A small segmentation model, trained from scratch.
Training: 4700 steps, held-out accuracy 99%.
Rows from block 5 of the encoder of a small segmentation model, named by matrix and row number. Rows with one number belong to one channel. Each number is 128 + 24 x the weight over its row's rms, rounded and kept within 0 to 255. All counts start at 0. Numbers have three digits each. After the name is the row's rms in percent of the matrix's.
Before each channel's rows are labels from the 100 images, of 14976, where the channel reaches its highest value: "top examples" is what is common among them; "lies over" is the class under the peak. Only what is clearly more common there than usual is listed. The data: made-up waving flags.
# convs0: expand pointwise conv (encoder.blocks.5.convs.0.weight, 480x80x1x1), inputs 0-79
# convs1: depthwise 5x5 conv (encoder.blocks.5.convs.1.weight, 480x1x5x5, trained with AdamW), a 5x5 kernel
# convs2: project pointwise conv (encoder.blocks.5.convs.2.weight, 80x480x1x1, transposed), outputs 0-79

top examples: emblem: no emblem; diagonal band
lies over: flag
convs0.294 095:138116144141136127149109152097151117102083132165148122140071101131142149124128169167122147069146121129111101114123132102164125127127158171174178106153103116116111158124103104109100096156144142148118109156135169124117153145098125156136104112
convs1.294 102:123141125151136138158143150152142130111136118145165164165135175154186131129
convs2.294 090:142111099124130083108136139105109135145129133084151179128158161140088085100114132132147143101135109096156109130107138133118126156156108141093133187113143077122153119153139153095133081144153151106107107172125120155118137112096142098102113111

top examples: ring
lies over: emblem
convs0.30 121:147112187115106165146140122102162143128142113167119163143081139123168143118159127102118136087132101110059098133125076119114126146134116133140110124162098142140137137096111123101126145102142099152158125137150141143132126158146132084121139073
convs1.30 100:085122089080105097140156105092124165129121120111109120147150118096124132142
convs2.30 099:124145139138109128138109160127149120123138156119116118165172082123079123138106155125191161116137104144116106106116104158145113130152116138098142162149083109124112111112094127167151115195132125120113113133116076139110110173113165141148147136

top examples: three horizontal bands; ring
lies over: flag
convs0.361 094:129070134115118151128144115111084131127152096088103132126108150123124123112115149116125108181123128101093161125172146130145148147142132086102047127114154145182155143115138152124117097140110127094140109125158134125172165139155125148120124125
convs1.361 098:098093111117135123133188134126106103127130103100131177140109110111149108092
convs2.361 100:150144138125153146132090135124127157112133153180085104103166131131145107136138111126103096104114163106069100140138082105123082150152137140138157166145106138104090158114101139162125121163138110155108113146157097145111135151126169153150126107

top examples: offset cross; ring
lies over: emblem
convs0.366 102:121122124181166088092106140138126158156170113101120125121168134112136124131089101068151115177099114143128108139139123101114103150104124132154101139150116098154175142135138148198120148134148109127110123121096109108131153114102120150142122157
convs1.366 101:168158115136125127128103151120161097164136167120165127165137159150101137147
convs2.366 089:124111117109156131111156149133136147144160156142116126100116116149119121157087115164168142129125154131092106083136123142135151119152135127152098154099138061126101112136154117145140099149151126122105128117083151109114117092049144129112153079

top examples: saltire; many stripes
lies over: flag
convs0.334 128:111126181154109147117094182091130121153136094143161112128120128130114174124132183112118122120130105132115147117130117105150139118167096117160154128110120094138131126114133141107133166109152092098103090092080156144103145161117087135155103159
convs1.334 108:123105133138098177157174126097155155163148146092135127124115101130155140125
convs2.334 121:106137120140112131128138091101122124146127113140124126117112122125137137120148125108093150117186152083098142150086123075148144115106095167149175147139143120132148170107132107159135120103114117109068094158119135149123100175124122139140091074

top examples: ring
lies over: emblem
convs0.425 108:153129103123121154131130142122104146149107106128130145144146125100118146120129098131155122093096074094124148097113149147112116158174131143093143167136138140133171143096139159160130054159117114119150166096130160147083144115165149108147110142
convs1.425 093:100107126153143100091149108136110105111144120129118199094130144139108113108
convs2.425 113:124155149123172140112138105118134091132121109121152130126136103134148090119145153111142141152168138148109105144130102085149160136109134167138155172135166113170087151132126162101134136134121105149085135144128073147154177105082113120105104094

top examples: many stripes; ring
lies over: flag
convs0.224 116:097138167152167095089103144105142162115123141130099107123112164111120148116111130124152119146090127132096099184087114150120136121153140138157174135091149083148113122131129135116141172167143114089108145124136155142151143138149114179125135088
convs1.224 096:102123150150136125134145111154157136075097177134112121086134163135155116139
convs2.224 089:154143142120096113132099142138127142127123113178122121103156121122097150137118104113148108147106133118174122177127179114089127172150140092128167134101083125154090125139113147152117141162157132176098112171151110144149092134143104133173124115

top examples: saltire
lies over: flag
convs0.262 111:123103132119139133129083080122130137106100116170107146158121148105136137137163115166114119108103128134118105117137155130116131094122137127132138132066132113136164178092140128117144080147145118165130170139179115117079145083155150149108166139
convs1.262 105:146144131160142124116148167135124129166194111126138141153141139117156170151
convs2.262 101:132154168087125078090142146123147162154124163105109107108079096152148096115086103139127162102122150141144109143100122124140142151110121138117138115143143138085138098143131095061115096138123140152127132152143125173095153113118149105112114097

top examples: ring
lies over: flag
convs0.39 092:141119140153168150157095112166185135140177155127099109080169116141124132099141133153113113139145139127139125100163093119100109104091151114115080137152151147123176113106072152125103130109121125144125131161137126129119132092082144132124114135
convs1.39 103:111095165108128087092100108102116176131138155116114078117128128124125138134
convs2.39 086:085137123140104143144118146119150094083112097162105141141102098105141168122185181135099134110103158137137125157155152118149101163081126093088132125135128147125111142114146144101120156162132149125152109130131084182122109132159134153131135115

top examples: corner square
lies over: flag
convs0.416 083:110162103132162122156100133161137138110094140128114075125134098139116127111084136135183153095134162116146147133115122102108116074143147139134110150124160160180145128086099125091121162101133144114093110157131110143134097121104146127153081124
convs1.416 099:092149131139131101120108129155083091103157140106096109146162169137133150138
convs2.416 114:118088144118119092146136109131124145121170082144122157140131155107112150128144114097116093093092114105105152109128158128120150164159134127153142118115090157110121093083148092183150145100194148137123139106135161157154126099151115134135128113

top examples: emblem: no emblem; saltire; diagonal band
lies over: flag
convs0.162 094:148143172145122148159094133116130097136097125156162139137054126143119151108161168121139142093138187095104117115115140076166128116115137131164117102129136115132122164105114085116128147105154100133121105127130152133104119159136097143169108137
convs1.162 099:132111154150141110146156153147131116079087163155132121142129172151161119112
convs2.162 105:151096155152096138123146132113117115120129117112127150155152187135100087122107097134125117086108105121146115096135158116114131130155119121112149131075135140137136094138057133111084082125131149156157072152124118128153119108111135086141096130

top examples: saltire; diagonal band
lies over: flag
convs0.44 088:156148156130132152125129091116147090163136134148173125103095132153183137107155136138137145108151172151075091119159130044162110148083121130123121092142163138137117117113148108087133137119118127144131138152122114118099113138104130118121110128
convs1.44 095:104123087119120137147132158085151164147157134137133153101121087140144082126
convs2.44 068:126130087110129149144134097164130178132175132114160150154159150166161134099106145122149136113107140113105138176119161184169123121097142115108136141140154099110145127100135158095124107106142112135146144134158142114097139108132102183095150151

top examples: flower
lies over: emblem
convs0.155 118:110131143154128111096162131082112152140114146150137122123146114110117161144152164141176140091124078133133149097088134110141153128178101133129128192112158108107118123154126148129078073138117136098157127107122107108119160094154142130123138105
convs1.155 086:137117104108128130134130097105132151188157081161157089115132136139120125104
convs2.155 103:093083121164119147127150145148152139126069139160120158144132144095138149139167122104138118125128065145138104122130125151131128142155110152109131110155117167132092088200112140132112116162114121139136146075129128100105163118160137100143140121

top examples: saltire; ring
lies over: emblem
convs0.311 104:128135096103141146116140156143119147140117101131136102108141158096107110144101069119184126138111104096119172111119156147109152124188128112131101162141125101163166101148144144130149094143123088169082148121142131109145159114132099121102121152
convs1.311 101:157169168120149150134063125110141112094162132125133134131116133147152136156
convs2.311 110:152151193153112140121155125149098134166125101141144125138100119099126135124103126152157145128090131174108119154110132087152127172136104106116128107138159102113084118146128137123164118122126145210112125117134115132110131140064130141105113100

top examples: many stripes
lies over: backdrop
convs0.424 090:118139138142140143102130177132091143131141081077131136095149145089089099151080122132128097140120142108129180132134181149126127105161151089106138130130154153169151123113115169111116100166124106095114129120126137190145142124130115123128114137
convs1.424 108:080097077122102131130099085110134142157115145142144158127141144138136164136
convs2.424 110:111124111148108117130153149124123116122153139078149135138088088143102115145155151119122107167120160105157188140111121136149102090142116128110140100112168150150163112145167150113103181133116167121121166116100134079148140129150103111124156164

top examples: rhombus
lies over: emblem
convs0.218 088:129156129108129104148135126096135105143124144109142137169124162128134167096120159169148128123116118157112133139156118145172117104152107116094120176085150099096147136146134106070112139137162102173155149111135110098099154113139132124061128111
convs1.218 111:110139140080118126136164127114133112113138137141165103118153097135072089104
convs2.218 082:136168106111128165092107168119168113120127191131126128131156150152175118140083153162085126089146102154126102135153131126180111120138141136108145143160142148125176109124139131146138138122107153120150129102118161088127111140118134117122102179

top examples: ring
lies over: emblem
convs0.70 127:083122121129147127106149159167142144142133103123115130109105104184120114116137131104121158145152157125108087158130117134127132105099113129143091116175127183093163104117141120151128141130090146132118123147129095100175132148057121130145172152
convs1.70 098:140102093125148094122100104112103151166142123147159142117173148085110129139
convs2.70 110:085158098150114112126123149140125098159124114103111093096111115118060160116156140115132137121094156138128114151144097134125123108138131105119117103146108141096155124170125138207135163163092116102111093125108116138129110161103132163137137163

top examples: flower
lies over: emblem
convs0.430 107:128138176153109119117142136151130108161136128137148116114134137149115131122148121157159158097128126129108126166090157164146114156164110086103156128140120104130103105091100120142120095162104129110101166085136099144088122097167159177142150082
convs1.430 096:122102085114109128127099112112108175151105116126104196136149125146130142134
convs2.430 101:144136145120114151182135088154148151131156099119139200149156100124154138119145120114147133158128127140160146136139117133075140180111124140118114123133143110101139112173106134157110124130142130187107160154128114090138187110119099129117121154

top examples: border
lies over: flag
convs0.154 083:107144099125106108105115150141111116087161150111152162170188130135119140158154135107142172139144119141137119113161127146093172121111116113133118139121130124132114149112110113115151089131133098148143184092142131087115076096160083159113141148
convs1.154 106:132147105096129121138135146149132118110196180135112082140144129123101128137
convs2.154 111:093131177093115112083126137104142144152159108151094111100100112152159137127127141169121109120125128074101123108109163141115111173107160132192131163125113124125112135099140114109158093107124097115104123147113163139125156126119101106097130090

top examples: star
lies over: flag
convs0.303 106:159151112088131152144125090139138099085116086147137130106129163092111143109127134126139144142135087152081178094158174153139084120139104129116099107131147132121196103147136146122142150132142136147120151152143109097112122137093136120088158114
convs1.303 117:138133133140123154088092078096138107072113140115107142101132130122154101124
convs2.303 104:114065120131138152139111110171161108109160141179156113144060123097134140106130140106144126123156124115133142080127131150106128137113104143168137111081106115144162106112119105108143153100145087137127117131140131070091146116113127149128161132

top examples: ring; white
lies over: emblem
convs0.180 105:071136108134160145076114164110162085107123094139127109096117123120112107148106166136152145129118152176124141161151159114147112097130130119115158129150100143097170120106122110118108132128099146159077084114133142132139140131140164166139148095
convs1.180 099:157155155124121106127153108105112144132175100133143191142093143118147137134
convs2.180 110:133131139140126110186144098156170118165129111126038118102171123098158138111165092152161124149139119121154098117110144129109142139105145165142119116091134156081141135153144134139140120121098103116128130106098131156111146111110152156133139105

top examples: rhombus
lies over: flag
convs0.167 093:109093099113137119087093158099137144164143145148197118133123138137129118105131141132137109091109106125144169121143111168106140145153107088106128156138169070132142089156100132116127099118138115168174130140126142126139143152159124117110092160
convs1.167 105:110093099123088104163124113087145131146114108127108065100126125126129110132
convs2.167 093:109119128133126159109127138157139079082129141134141151150095176149147100148099104093113147098169089181126132159183096155158111097138141117127098093150121115158133123157091146118141137117149145124152101143129159127112150140091111118139110141

top examples: three horizontal bands
lies over: flag
convs0.156 097:095190097124101175139142117138092161088120140119068125115154120128116141123135123140166174150101120100157137098104129124092110139132136178143166109109104132139138131108139110111137129104146145063123158121144130146112099133107117112166143126
convs1.156 081:156144130145124139135133144121138086142180098130085185139110142155145137136
convs2.156 099:159141118128128088103113132131173160076117143129111123108082176137113136170144140133138113124143127159186122117166141127132124081125127099140104109132134078149155127129142130115147137136132158099112120133116153146129089177136151068104120095

top examples: ring; saltire
lies over: flag
convs0.186 085:166141177168129120136077133114127127163151138128152091128147116124108137163132070113125115124105118124122124144096110080126164160109134145168117086136100144099113116120134127154121154123155159131169061114098163120133150138110131101130132158
convs1.186 109:146153142070148150145133079137127135134114134116118132146143135115064124154
convs2.186 086:135185157098119137133129172120159116166115137120145103152112115151142121139133125145141172117128122190089141130125120089122164075128123139113129097144177096146143113100124123087186109154079139127134150125114141143096150117129124113107147145

top examples: emblem: no emblem; two horizontal bands; corner square
lies over: flag
convs0.427 097:108129125132147147138106104101114104065105104147143119136176142093117106129154143180112146161153138136115180123122149148148148125147105141096148082125141132154110150125080137108147149124090134091139093126149170122161120102129118135093116087
convs1.427 095:175152176146108129140170113114107131114127138101135150146137136132188139137
convs2.427 109:122109167176148112109133119125133133152147123161095162120114161112147137137107121121113171109095131096133088106123114104111111141119159124125116130079079090123097125144137168133153089108120136122123115167085119158106105129136159127089122062

top examples: offset cross
lies over: flag
convs0.188 074:148181173163145090150095164158149129155126153138155135137148147118130090129113121128134120125139107162122107128138081087123136120079122110162127151149085138111127106141148120163126144120158079107121103133084087132102121125092134148157101115
convs1.188 105:116138153127154122076132142101166120113072104148090134135138144113100149122
convs2.188 085:138122132137145107170127128134106138193103160165103129124146147094088109136126094119133109116084131169125114108147176115135112131191132096137114110103126142152143143152133166140111117163138111149090112095134100136089165128110149155168121117

top examples: border; many stripes
lies over: backdrop
convs0.36 081:155148138165125167118129144093089122145123130110120097113133119113102146158105156136138111127112112101133160157132147088148149152165099126155131141103143126150129150114130166104147147099094119086088086105086144146161176144139103114112080094
convs1.36 090:110127113115104097103106128120090080119166121133123183144137133112171139136
convs2.36 104:173116129130146131138107121105148134157151125150109114121096091106097087124155156172109084175136180109127128113163154138142077137153109154126117109126148139138153109132156139101120161123140101111132149077111159120105184106123122139128165127

top examples: flower
lies over: flag
convs0.406 111:150137132154128148086136147109143084147112118124134126102096157129107150143124126114157122058125112131116118137105167158159137137113107091166193116127150087100094148099117134109145116115138170161095109100135139139114121139163166106145144153
convs1.406 111:142131152134131143150095165147100172139125118099108151101136101079092133125
convs2.406 104:126187132100151143171131134139098109135111139101136128134135129132137146148143116151080075127122147129093175167108127158120167170120127106119152102125165129145149110102095082132161159101118156132116130124135125115108159096162121093134080142

top examples: flower
lies over: flag
convs0.393 103:145138128121132161152157127113161119141124096158133117113083095111147152102128124165162115120126145143082114115110164082143109151127116099119069138156149117092160114128128166152131088131093117132133126105131137131153140108156161082170085153
convs1.393 098:111152130140110130128118105124102099081211155111115116131128125112116128126
convs2.393 096:113167108133111120144162095121099147121142141094148132166147160110154145152132118107094148136110145143096127123140141107124158076093171105115170124093126130132121139161147087096124133180163156132141148142126115089128106099121138152083175116

top examples: flower
lies over: flag
convs0.42 122:159159135092110134103121104121152077103166118104131115111122131135130165091139130117172147166123092160089104118133092095162160118108116139083102155167128123116140094136134137116108166186124125142160143136135122111129116101114173131147105144
convs1.42 107:132126148130156139150162139145150099074148126135121100091084160134157128145
convs2.42 103:143127137184156132117108128141112092142103153124133113074162171111070114166133123156124115124140100146131144121136143107128160112157153120149098149119114106126123119104126097131152120119144150062101106109061154094148151131132108140095136131

top examples: ring
lies over: flag
convs0.84 081:125129124164104140173146102119144109099118113137133117130119125132136120115150106145186145130106135155095144097132131091127140123112107101095101146161118123136192084142089135099171127131110109154198096138160122152164114143106139103155126149
convs1.84 102:151153086147130153161097165133116124115130118129119081146165099118128160154
convs2.84 091:141112129141161116126101130166118169157124120153153117126149115112086139144122133119114119137131090094112140116136119097063134163143172073140117140089106109101120115154133147111142136155119163144170136154097111096145109116116147118054140123

top examples: many stripes
lies over: flag
convs0.66 089:123080181131164079133112133159127146136086109136124092105123084127139130094105094146158107132137151110083130181119108137185131124121137163114124095127147141136149142128162125120128152145100152095123110155141108106131159136090148149100108116
convs1.66 095:116150113128118124167078095136153180106101101156161138109125147131114115132
convs2.66 099:125108145163139142113164116122113091102139128130150170144143138157111140147114120133098153113089140150132092127150101115157126136144126106114147155116110081176120151110159162123130111112115142136161141186151162096135065087101130158097152114

top examples: rhombus
lies over: emblem
convs0.385 130:111159154111091189130125127149143130113133107120154105112105149141101117112140130150107114136147079111056117124139133118149130139074149154121126105114148166138119104156097123149145148109146137148174095147111163152139142145077170144132125102
convs1.385 090:117144122117119114137093134112130114140098129130107211098142092098123133111
convs2.385 111:117169139138126145096112124127164156149148115169138125143125136161157129077149137129071145118100144104083136147124110155138139120100138133130124059139109137129075137110135116133121103133169132076162168104143176097141123128123154133148114120

top examples: many stripes
lies over: flag
convs0.175 100:138079153105131176129129134112167110113094098130135112166120136050147127146148136140110138143135123126093143106161129157117129124134176161117156088131110157100124107091096142073099128133108137107162128134149145131141132143122109159087148121
convs1.175 088:134145152121123139172146112081144132189103107108142160113123127141152112101
convs2.175 098:134113173114133164119139137107124108133095149121116167130144138126126109137083096134080131127113107080123113105135105123125095127150140133142134125109111104068096141128131165095109091102087141104155051178126143156124128125112133164141122111

top examples: border
lies over: flag
convs0.195 082:120086122134119131152123110127151136118138108131170096120131087162098096153144142123154142167137179117164166175120102149149144117167111145124107133131142149148146116128082178076145126137097112077103108106131135136165111147136130122093104133
convs1.195 107:089114103130110104100091103130129138133107151148155190170127146127122141128
convs2.195 105:118075130142143113106118098139097096148143099126153141093142079139097133150109158147129140141109156139150139148116161139125151126109137097144081140126123142171144145128143148134146146124134163106104120121131152049178130097150092161145113160

top examples: three horizontal bands
lies over: flag
convs0.52 063:132110121118122129133137130160094069134123126120133104135147067139119089147124124154166110120114156139146160147123153136157152113125124153107096118146141167106140124137069165113135147143102155105112096138115155110183122128107099101116067158
convs1.52 093:143153150151119120085109112136135189153140143106118081112115151134155143146
convs2.52 080:092097110113136107106104114147089117141111170192112138104177139116120089120122115141097161064142097163119105114109110079120140120116134139146117147111093116112074161152114127154108109144138133133110092127141115129128111144107156120153122099

top examples: emblem: no emblem; diagonal band
lies over: flag
convs0.340 096:149151170114128099104097127150167122131125146171141121171088135109151182124126136100147149104123128104114106167112118121123126107125105115164165098144098123123093153103099101104078123151161140097122097132116143127111141143137123073144172139
convs1.340 103:132127133138153111128148120160137128219140108147127151153119123143148155125
convs2.340 108:143100104124148117105122110088119118134131127126131121149138141096127106091131144102098108090127140093142109110153163140145139101134091169131167181132150078111146133081078111128115100122132120100113093161120154120113121106071155137079136121

top examples: offset cross
lies over: flag
convs0.78 110:144125127125135105110119127156105130125138160140145130098141109121122110176107068117080096128095087149176108123081122166108107146110142122164117159167107111147128131125142128142159069122160108151152156156139166129098147100151124134117154146
convs1.78 105:098095081111080115117098105114130177164112137130145110135108136136132131149
convs2.78 111:103112083143129099141121095136143126115144138117123120145119164165128115127123128141105131139148106108099158136174114115160115166127132178123141118157074164124168098106124087162092147110121111135133112129094081119120101150189109125164100143

top examples: rhombus; star
lies over: emblem
convs0.327 087:128114179111104143099126160174154120135141136165146093130134070121103147095107113100135160121147100104104108155125146121137091114146144172121130093114128105128137128108177098156120098092153164111113153106135134115128082136124154130178128119
convs1.327 099:122144124152142121153112126144105117208101124132116155119150158125116094153
convs2.327 080:140101104129126123141165146116137121153147131140123106139093140132113106125057143126104110064114098139125093095129108145174132090130110135157153098114129099128108144090091117135161094103147142138146117125137153111097071147136152142088112098

top examples: three horizontal bands
lies over: flag
convs0.260 088:133124081123116160145120108101111139091106106121118129136130145111130139138125125125168173134112138163128122121153152152060141162153106112130155127119108140163088131096096089156145187132128134068134146104168129155153125142130124117171116157
convs1.260 098:094118115142138105113155162188130141149150154154137169132118100125162132139
convs2.260 085:158099102148157141123089122083120143120113105155083133096143129085123171196180147110104111156125150106149121111126108142084125136104159120120138138112102136165137118075129105145164150120120150125112138155143125139133106137165165143107124135

top examples: many stripes
lies over: flag
convs0.248 094:178105123183154169124104137121123157132139087136132130129145106089109125127145130152145090119110157117123141126140149134122125131160146106110077173127169118122167150108096156160088124137082084117131100119165132122145112120120153154141077128
convs1.248 094:139142120134145142122159160113118118182118139093177139162121141163163138112
convs2.248 086:143078151126153099119133137130134135152135137136155113150129095124094113116100144182129106138107145139181110128082109127086141082138121114132092125136116159076125116117127152140155133127114134132108093127137146115182089158120188151093100130

top examples: star; flower
lies over: flag
convs0.61 103:134122101126128191125142118114130082136100138112155171186117145098150149098152146136128141113161095159117154126144133119111131133118145146108162111143120102073154144134123154107105069129094125149140159090119163134120122089143136090141150142
convs1.61 092:162138168117099162159134129128147121162148140135136111080137152159170124114
convs2.61 091:129113140181129122139139114161121100152104149127107120103134118094137125156095123153134141116158080148139113083085152095137159096095158114134163143099144051116101135161158142123124075156109127096112103138130124133116147123129155105121108136

top examples: many stripes; flower
lies over: emblem
convs0.317 085:169128150137168131127102153145096134144083100123121108119124147089117165117109173133128084098075114093131183123119149095164088123153149124114131118131127147128199124105131142128093102110095147123111119113125142147105115129137170106130122126
convs1.317 104:122124126138166114132148123131050159126121159118121161117125140133118127178
convs2.317 077:079114147155143102156164129123116190135141132104133116124140105152124117122144109165150171152168148105142138106099147079133116120117115140144094134125145158108094138171106138108128061119125170135132160109141101141148147105121136116086133090

top examples: three horizontal bands
lies over: flag
convs0.409 078:097175073069153171126133120124122128067107115101114141162143132109125106148169154117122148135151136142144134101145153140092156172123173178110117127163115131133110118133103117150131128117135121121120170111113149162133121084118100104138130139
convs1.409 094:126100093107095149158150150097154122116125155151163182113115113112132148136
convs2.409 078:113135114109119092142097149137137125082106139137091084109135143128081114182155121148149110113115140168123121066127096149114100145148127123103119099122081143132125110114119090154139114138150150107138159164069117123125121152113110124184134137

top examples: saltire
lies over: flag
convs0.362 110:169121073075133134087132091116153132107121134092157150153114134094143151090139165100147141125141130121123145079160135154113116123161121158088166145127121124116117127120139144121129101147118090146140173124117140118095116134116170118129139193
convs1.362 101:090113117105117142172123112148178169156156133153157134136146116107105136112
convs2.362 086:106153112128123137115101180117155127103125107106104145121121114140137141135144115107136126119177164129143121100109131173119076105084126138107138107156105168104149140127116121117059094129144113155143157169092142105093128185154146133153125139

top examples: emblem: no emblem; three horizontal bands; two horizontal bands
lies over: flag
convs0.279 086:135119112118127169130132107125097077082112149134092125139139112136118132137153146148174148124159163113103152153143129150143151132115145131138136068109104147123096114128085133108177183092121134080117095111123145145165113131176098125121140115
convs1.279 093:166139123104145145141154172155150148102094090132109114123150141151172141139
convs2.279 097:130098087142144140084085144135098152096091165149121107092154151103143145142126105128100137095154095108128115070137128118113114153125188118131127131096098095110104102135096089164128096151123136154131137164107119132083134127137138138142115130

top examples: offset cross
lies over: flag
convs0.79 124:122151120150147080100122132169118190080101126139084185131136138110117147128120097103153098111076129119134111153106137156111098133151132120134159135139102113117126154128100116159161149135158122134124134146174102157131070118125143148127118149
convs1.79 101:161148133113151132138162176160136115089137174128083127104105130121146125125
convs2.79 124:140118155100108109109138123166103121128100063122118103113126130101118131134159109089124163136115110117146114178135148157126176131151095124159128105118165133114118113077129118142147135115078120164118121089179113145116100112140110096164118165

top examples: two horizontal bands; flower; gear
lies over: emblem
convs0.296 096:159145115124138125133090127131111141137113088146136117101104121093136164123087124123147173113123161096153105130124155092142093107138146142156088100120148128149121168084150103130157104101133119099096156156174145171094133118091103125174117132
convs1.296 108:137128132120106125114100103078128093077119077146141115110127133148165148128
convs2.296 101:108152128164140160104123152110126106123143136109147109138099157153121110137158153111118121137157138102070129169135123094164142102104114091099099109156147138179130158134143150115075136135082085148131138117133092109150129141178123121150145165

top examples: saltire
lies over: flag
convs0.256 094:122113151111136110121083139110108140124092151159168117151104128124174139172115125101137121076134130127117141137150109135145154084143149134158129103108127163129123165087162123089119171083163110145131109150126110111095135157132088148083106113
convs1.256 106:096145158131109131162162136141147119143105119105106106067112120147116085142
convs2.256 092:115146142070120187133118128167143093112057183147150093121117098113142131155086155099129121151126136166119119129160126105133179104129120108131117080094150113128148108139123108134106129140112123108148137117117138122115179111142136151135140125